From a checkpoint of a small image VQ-VAE.
Model: 2.9M parameters, 48-pixel images, encoder arch vit, encoder norm rmsnorm, encoder activation gelu, encoder patch size [4, 4], encoder layers 8, encoder width 192, decoder norm batchnorm, decoder activation silu.
Training: muon at rate 0.034, batches of 128.
Data: trained on flat shapes of many kinds, plain or patterned, on busy backdrops, 195000 training examples, 11.3 epochs.
Rows from block 3 of the encoder of a small image VQ-VAE, named by matrix and row number. Rows with one number belong to one neuron. Each number is 50 + 10 x the weight over its row's rms, rounded and kept within 0 to 99. All counts start at 0.
After each neuron's rows are labels from the 100 images, of 14976, where the neuron reaches its highest value: "responds to" is what is common among them; "patch colour" is the nearest of a few named colours to the mean colour under the peak. Only what is clearly more common there than usual is listed. The data: flat shapes of many kinds, plain or patterned, on busy backdrops.
# fc1: MLP up (encoder.blocks.3.mlp.fc1.weight, 384x192), inputs 64-95
# fc2: MLP down (encoder.blocks.3.mlp.fc2.weight, 192x384, transposed), outputs 64-95

fc1.75:74 40 58 68 38 64 56 47 52 57 53 40 42 55 54 36 38 55 46 53 40 32 52 46 40 46 61 45 50 47 43 67
fc2.75:50 65 46 39 47 52 62 68 45 37 60 52 76 33 29 59 63 35 51 39 54 60 50 69 53 55 37 54 51 73 42 51
responds to: white shape; its colour: white
patch colour: white; pink

fc1.55:55 46 44 45 31 50 49 33 57 57 55 64 50 41 40 41 51 54 44 49 46 58 44 49 53 51 68 60 58 66 42 61
fc2.55:51 36 50 78 33 65 38 44 46 63 47 49 51 54 50 59 50 49 43 43 33 34 37 48 49 52 44 60 43 58 54 52
responds to: blue shape
patch colour: grey

fc1.282:54 44 30 33 45 50 62 65 43 54 67 56 53 55 43 49 45 53 57 59 63 62 56 42 43 50 43 66 59 57 39 56
fc2.282:50 51 68 67 49 46 67 40 49 50 62 44 58 57 49 53 63 46 50 39 43 45 45 52 50 59 59 49 30 44 52 49
responds to: count: five
patch colour: pink

fc1.319:59 33 35 68 45 36 44 34 69 50 47 53 51 45 67 54 33 35 36 46 34 53 40 51 49 52 61 54 42 59 50 37
fc2.319:50 42 40 28 68 54 36 50 55 39 65 39 45 58 56 38 67 38 64 54 52 58 44 44 48 46 46 42 65 57 42 49
responds to: blue shape; its colour: blue
patch colour: pink

fc1.325:36 48 59 59 72 33 53 57 46 45 47 43 48 57 47 73 59 49 32 63 53 48 51 55 52 44 47 52 46 75 44 50
fc2.325:53 43 56 33 45 43 54 55 45 41 68 51 52 45 45 41 33 43 56 62 51 39 52 39 43 41 55 53 34 42 44 66
responds to: green shape; count: five
patch colour: green

fc1.333:42 58 42 40 39 64 37 45 59 61 42 44 50 39 43 64 56 48 32 68 57 54 33 43 56 51 40 46 46 39 50 47
fc2.333:52 34 56 49 48 61 45 46 34 49 39 43 60 28 44 52 52 53 50 45 53 51 61 61 37 37 44 52 37 41 57 51
responds to: teal shape; frame; its colour: teal
patch colour: green

fc1.301:65 61 60 49 48 50 37 39 52 52 31 51 43 42 50 45 60 50 51 51 40 63 59 56 55 52 43 57 56 56 31 80
fc2.301:53 39 38 64 47 43 44 57 46 50 53 30 70 44 55 42 49 70 62 53 50 57 49 46 54 56 48 69 46 46 48 52
responds to: green shape
patch colour: green

fc1.119:55 50 58 49 53 37 65 40 40 46 59 53 59 46 52 78 47 55 34 47 47 62 55 42 44 62 45 61 42 71 45 37
fc2.119:54 48 41 55 44 56 55 75 61 43 48 52 33 46 53 56 50 53 66 64 53 49 59 63 53 49 50 53 54 46 52 46
responds to: green shape; its colour: green
patch colour: green

fc1.76:73 42 50 73 34 55 40 55 43 58 53 50 37 59 46 49 55 54 44 37 50 38 44 45 54 46 52 48 52 61 62 51
fc2.76:50 63 40 45 68 57 48 51 41 43 40 56 49 46 47 43 55 63 63 62 53 69 55 46 45 62 46 52 49 46 53 47
responds to: count: five
patch colour: blue

fc1.295:42 55 54 55 51 67 48 62 51 51 58 49 51 47 54 57 27 47 44 57 43 39 57 40 49 32 40 45 59 57 46 33
fc2.295:51 47 53 57 58 29 65 39 33 47 50 40 52 69 74 54 57 49 80 24 56 57 47 67 41 65 59 62 50 48 39 50
responds to: red shape
patch colour: grey

fc1.277:51 44 57 51 50 69 48 61 50 61 63 58 39 39 50 45 53 53 42 41 47 64 57 48 65 49 57 49 47 47 45 44
fc2.277:50 41 55 62 36 24 43 53 45 33 46 60 45 59 48 51 33 50 38 55 64 55 44 54 62 45 45 49 43 71 46 49
responds to: white shape; ring; its colour: white
patch colour: pink

fc1.242:55 55 62 51 44 32 63 43 19 69 58 48 54 36 56 24 45 56 63 48 32 66 46 41 60 58 46 62 48 51 54 44
fc2.242:50 41 52 27 54 65 46 54 59 40 41 49 64 46 36 41 45 56 49 50 46 48 57 54 31 53 48 43 46 58 39 51
responds to: red shape
patch colour: pink

fc1.287:41 56 57 30 50 52 34 47 63 59 62 63 67 46 56 51 83 56 49 51 58 51 46 32 56 48 43 49 61 43 47 54
fc2.287:52 28 42 73 55 47 38 43 34 38 51 59 55 64 55 44 41 36 47 44 49 45 52 72 62 58 61 59 47 48 47 39
responds to: frame
patch colour: pink

fc1.160:26 70 43 51 49 53 64 59 45 63 62 53 45 45 33 50 44 39 35 72 46 58 47 47 58 53 62 56 56 77 48 54
fc2.160:49 60 60 37 45 49 53 37 55 40 18 36 50 50 56 50 57 62 46 43 58 66 55 55 55 52 40 58 37 48 55 57
responds to: green shape; count: five
patch colour: green

fc1.341:29 50 60 46 34 52 46 64 55 44 43 42 37 42 44 47 50 52 46 44 44 50 51 64 31 51 48 46 58 41 45 50
fc2.341:50 39 57 50 55 61 35 41 44 46 46 52 54 55 64 32 58 35 51 56 65 40 60 53 38 54 48 57 35 48 39 52
responds to: pink shape; its colour: pink
patch colour: grey

fc1.313:63 66 40 61 42 66 62 38 57 58 58 55 59 66 50 64 45 65 37 47 49 50 50 44 37 51 53 47 57 48 62 53
fc2.313:51 47 60 57 45 42 38 66 59 24 38 47 45 49 58 57 53 43 53 51 66 62 49 60 64 65 44 58 35 49 45 59
responds to: orange shape
patch colour: grey

fc1.382:32 37 49 51 57 64 43 52 42 65 50 53 38 27 50 63 34 49 62 60 59 47 55 60 35 35 47 40 35 47 54 43
fc2.382:51 61 65 58 56 53 77 64 59 53 50 56 49 52 63 63 51 63 60 29 38 60 42 34 62 40 47 52 63 47 41 56
responds to: frame
patch colour: green

fc1.113:58 48 32 44 45 71 52 51 57 53 63 38 38 47 52 59 53 47 41 55 40 54 46 63 41 47 66 68 51 56 51 62
fc2.113:49 38 57 51 60 50 45 31 43 41 78 44 72 75 57 51 63 54 46 46 64 54 51 38 33 34 43 45 52 50 41 56
responds to: purple shape; blue shape
patch colour: purple

fc1.110:47 56 47 42 35 49 51 38 57 39 50 45 45 56 48 55 72 53 41 43 48 54 59 42 47 30 54 53 44 60 44 52
fc2.110:50 53 50 54 44 58 47 40 48 52 53 31 51 55 37 36 46 59 50 47 34 55 48 49 59 74 50 55 39 45 46 58
responds to: blue shape; its colour: blue
patch colour: grey

fc1.165:40 46 51 65 39 53 44 57 48 44 53 58 46 56 55 53 53 36 58 41 32 45 41 55 41 39 34 62 49 44 51 45
fc2.165:50 52 54 42 52 54 62 55 50 55 48 68 51 43 78 53 80 58 56 45 69 35 66 51 62 42 55 59 62 49 55 42
responds to: purple shape; blue shape; its colour: purple
patch colour: grey

fc1.168:50 41 43 51 31 53 59 51 71 46 46 39 41 56 63 31 66 62 23 55 55 34 68 57 43 46 69 50 56 50 63 66
fc2.168:49 44 60 43 49 45 29 45 39 61 48 46 64 49 56 54 60 45 54 52 59 68 34 63 54 70 32 54 49 39 50 45
responds to: ring
patch colour: brown

fc1.81:43 54 48 52 26 67 69 55 60 52 53 41 48 33 61 54 59 60 41 50 48 47 53 57 67 54 70 44 56 50 53 71
fc2.81:50 58 46 45 39 52 51 55 45 62 61 51 41 40 34 58 39 65 48 37 43 51 55 44 47 36 36 38 51 57 50 57
responds to: red shape; its colour: red
patch colour: red

fc1.354:48 67 47 40 77 57 63 53 40 45 40 52 37 67 45 49 47 56 47 52 36 46 46 51 43 49 28 40 50 66 41 51
fc2.354:49 53 53 68 57 45 41 62 58 46 49 59 40 42 47 43 39 48 61 65 54 48 64 43 59 30 67 45 61 49 59 53
responds to: white shape; pink shape
patch colour: grey

fc1.379:52 45 49 50 50 61 52 64 42 40 64 65 50 33 47 72 45 50 54 68 42 42 50 52 62 48 59 41 65 40 58 47
fc2.379:50 61 56 25 42 37 58 56 52 45 46 63 59 64 36 48 65 55 62 49 63 63 47 49 43 54 41 38 49 65 58 49
responds to: white shape
patch colour: pink

fc1.172:60 67 44 74 44 41 57 41 54 48 35 54 51 41 47 47 31 46 62 37 59 49 35 50 57 43 62 45 60 53 53 55
fc2.172:47 41 52 43 43 60 40 58 48 66 42 44 46 37 61 36 48 38 37 37 43 55 50 60 31 65 30 48 53 72 37 42
responds to: yellow shape; its colour: yellow
patch colour: yellow

fc1.4:37 53 57 46 55 49 62 42 39 54 49 51 51 38 35 51 68 60 72 52 45 54 47 58 33 43 52 48 50 67 65 41
fc2.4:51 47 62 65 38 66 54 57 63 41 57 61 39 57 45 47 37 37 48 53 51 55 59 50 44 38 55 47 53 40 18 38
responds to: orange shape
patch colour: brown

fc1.45:52 43 49 45 21 49 64 54 65 69 35 61 41 44 49 55 46 59 43 30 61 54 38 69 33 51 64 64 50 44 43 49
fc2.45:49 34 53 38 46 47 33 42 32 37 51 71 64 54 42 39 68 33 45 57 44 58 50 28 67 65 49 52 48 35 38 52
responds to: green shape; its colour: green
patch colour: green

fc1.42:50 57 33 59 53 52 52 53 86 28 47 42 53 56 42 42 32 40 42 62 48 52 50 43 40 64 44 32 36 47 40 61
fc2.42:49 53 55 39 44 59 46 55 51 47 45 56 52 32 58 55 68 58 52 47 53 40 60 69 56 64 52 60 52 55 61 48
responds to: yellow shape; its colour: yellow
patch colour: brown

fc1.80:55 55 46 47 44 69 31 57 69 51 62 56 52 59 67 60 61 52 55 45 53 61 59 41 45 35 60 47 69 55 46 50
fc2.80:48 42 67 47 69 41 65 54 33 64 66 56 45 53 54 52 47 43 63 43 41 36 41 46 65 50 48 64 62 64 43 62
responds to: white shape
patch colour: grey

fc1.234:52 63 36 67 39 67 51 53 86 35 53 50 53 55 53 67 51 52 39 60 60 50 49 43 55 31 63 48 43 52 41 46
fc2.234:49 55 48 52 45 49 52 54 31 45 26 60 44 37 37 39 44 44 69 47 58 48 52 64 44 57 49 32 44 51 49 54
responds to: yellow shape; orange shape; its colour: yellow
patch colour: brown

fc1.248:41 49 53 39 54 61 41 56 38 31 51 60 49 38 58 51 61 61 52 51 32 41 46 68 37 35 47 71 39 57 39 59
fc2.248:51 43 61 44 52 53 66 48 55 59 50 45 59 52 40 54 55 62 34 37 54 62 56 48 24 61 31 47 61 51 73 38
responds to: its colour: white
patch colour: grey

fc1.14:47 42 60 52 57 44 55 50 38 56 29 53 56 33 45 49 35 54 41 51 32 42 52 68 44 55 56 31 53 53 50 51
fc2.14:49 52 46 62 68 51 51 48 39 62 51 51 50 63 65 64 52 46 56 44 67 43 34 40 51 71 67 61 58 38 28 57
responds to: green shape
patch colour: green

fc1.35:44 33 49 59 32 62 60 41 51 47 54 55 53 45 60 53 56 48 45 41 41 41 51 60 40 51 67 64 44 58 35 34
fc2.35:48 63 55 35 48 44 49 63 40 61 34 57 48 61 60 50 55 59 54 64 54 51 55 44 66 50 60 32 36 62 62 48
responds to: its colour: green
patch colour: white; green

fc1.229:41 42 42 63 36 66 59 54 48 49 44 50 41 48 56 81 50 42 73 68 40 55 44 62 38 46 66 54 34 36 52 49
fc2.229:50 60 57 51 46 52 50 56 63 50 46 39 53 44 53 41 64 51 31 32 68 47 36 49 56 53 48 60 57 65 59 44
responds to: green shape; teal shape; its colour: green
patch colour: green

fc1.215:63 58 40 51 53 58 39 53 61 49 48 37 31 55 58 55 46 56 49 44 56 61 41 45 52 47 72 66 61 49 53 73
fc2.215:50 54 40 60 32 49 43 56 47 45 48 70 56 36 47 49 46 56 40 51 51 41 43 35 39 56 50 43 53 60 67 42
responds to: its colour: teal
patch colour: green

fc1.340:33 56 59 42 53 45 42 51 47 57 52 34 48 16 53 43 58 50 42 64 70 49 28 35 53 47 32 56 65 35 46 59
fc2.340:50 41 54 56 56 64 67 39 60 34 53 48 41 54 62 62 47 46 42 34 57 39 55 68 20 55 41 71 44 52 62 41
responds to: white shape; count: five
patch colour: grey

fc1.374:44 55 49 55 50 46 57 60 47 66 49 50 55 44 45 38 54 58 59 44 33 52 44 50 34 48 62 41 39 49 48 68
fc2.374:50 47 82 39 40 56 68 48 60 40 45 48 34 52 64 34 49 46 55 50 60 48 56 47 53 55 39 51 44 56 43 52
responds to: pink shape
patch colour: brown

fc1.167:42 23 40 66 36 57 52 41 42 66 46 45 39 38 51 51 56 46 52 45 47 50 48 61 50 47 60 48 46 44 42 51
fc2.167:52 52 41 46 40 60 48 37 52 66 40 59 46 52 45 56 66 55 49 39 56 34 38 54 39 61 45 64 70 45 46 49
responds to: blue shape; its colour: blue
patch colour: grey

fc1.357:84 58 48 51 70 60 47 42 42 57 52 62 60 40 50 56 56 55 56 45 64 51 25 58 32 47 46 38 44 48 35 61
fc2.357:49 51 59 59 52 43 48 61 46 43 56 34 54 55 58 55 58 57 46 52 50 46 57 57 43 50 60 54 50 53 49 56
responds to: orange shape; red shape; its colour: orange; its colour: red
patch colour: orange; red

fc1.342:63 46 62 58 54 64 55 66 42 49 47 49 49 56 54 72 42 42 49 45 47 47 52 42 59 41 64 46 52 57 49 49
fc2.342:48 39 43 60 50 33 38 41 44 40 63 54 51 49 71 57 52 40 46 44 75 45 38 69 53 57 61 53 49 41 48 64
responds to: white shape; its colour: white
patch colour: pink

fc1.312:39 54 38 45 48 66 38 55 52 39 54 55 29 51 44 36 52 63 53 39 35 55 47 52 44 41 52 62 44 50 45 39
fc2.312:51 56 53 50 51 60 66 47 55 52 43 43 36 69 60 47 42 55 50 60 58 56 57 58 50 44 59 47 51 38 64 53
responds to: blue shape
patch colour: green; blue

fc1.370:49 65 35 52 40 60 43 39 38 55 64 48 35 55 60 40 64 53 65 38 54 58 20 48 47 47 55 53 68 49 64 46
fc2.370:50 52 59 60 59 65 61 51 66 40 47 59 46 45 51 42 42 51 53 55 32 37 66 58 53 56 47 46 61 61 49 55
responds to: flower
patch colour: grey

fc1.78:51 42 54 47 67 39 29 34 62 52 37 37 54 48 55 53 57 53 51 58 40 49 46 47 54 59 37 47 37 62 54 33
fc2.78:51 55 41 59 42 47 67 43 57 36 53 24 54 53 64 58 48 39 57 50 59 39 49 50 48 58 51 63 52 49 69 47
responds to: red shape
patch colour: grey

fc1.344:47 42 50 38 58 46 43 56 56 49 57 50 65 68 64 42 63 46 50 42 56 44 59 36 55 46 65 51 66 39 51 35
fc2.344:49 38 45 51 52 28 42 38 51 48 40 66 21 40 58 39 42 38 40 54 50 56 42 63 42 57 39 42 43 61 60 49
responds to: flower
patch colour: grey

fc1.30:37 48 45 47 49 43 42 55 38 55 55 69 23 46 41 60 63 49 40 35 54 50 66 55 53 67 57 55 48 46 55 62
fc2.30:50 35 53 48 50 45 34 54 33 45 56 46 77 55 50 40 44 62 52 56 51 49 51 49 48 46 40 43 35 29 49 58
responds to: its colour: white
patch colour: grey

fc1.1:53 43 73 42 34 46 44 39 40 47 48 69 32 36 56 45 63 47 40 52 52 57 73 54 46 40 25 59 60 59 30 38
fc2.1:51 47 33 64 37 73 62 46 64 36 54 33 49 46 52 65 42 64 44 46 48 63 44 46 61 61 55 62 58 51 73 60
responds to: teal shape
patch colour: grey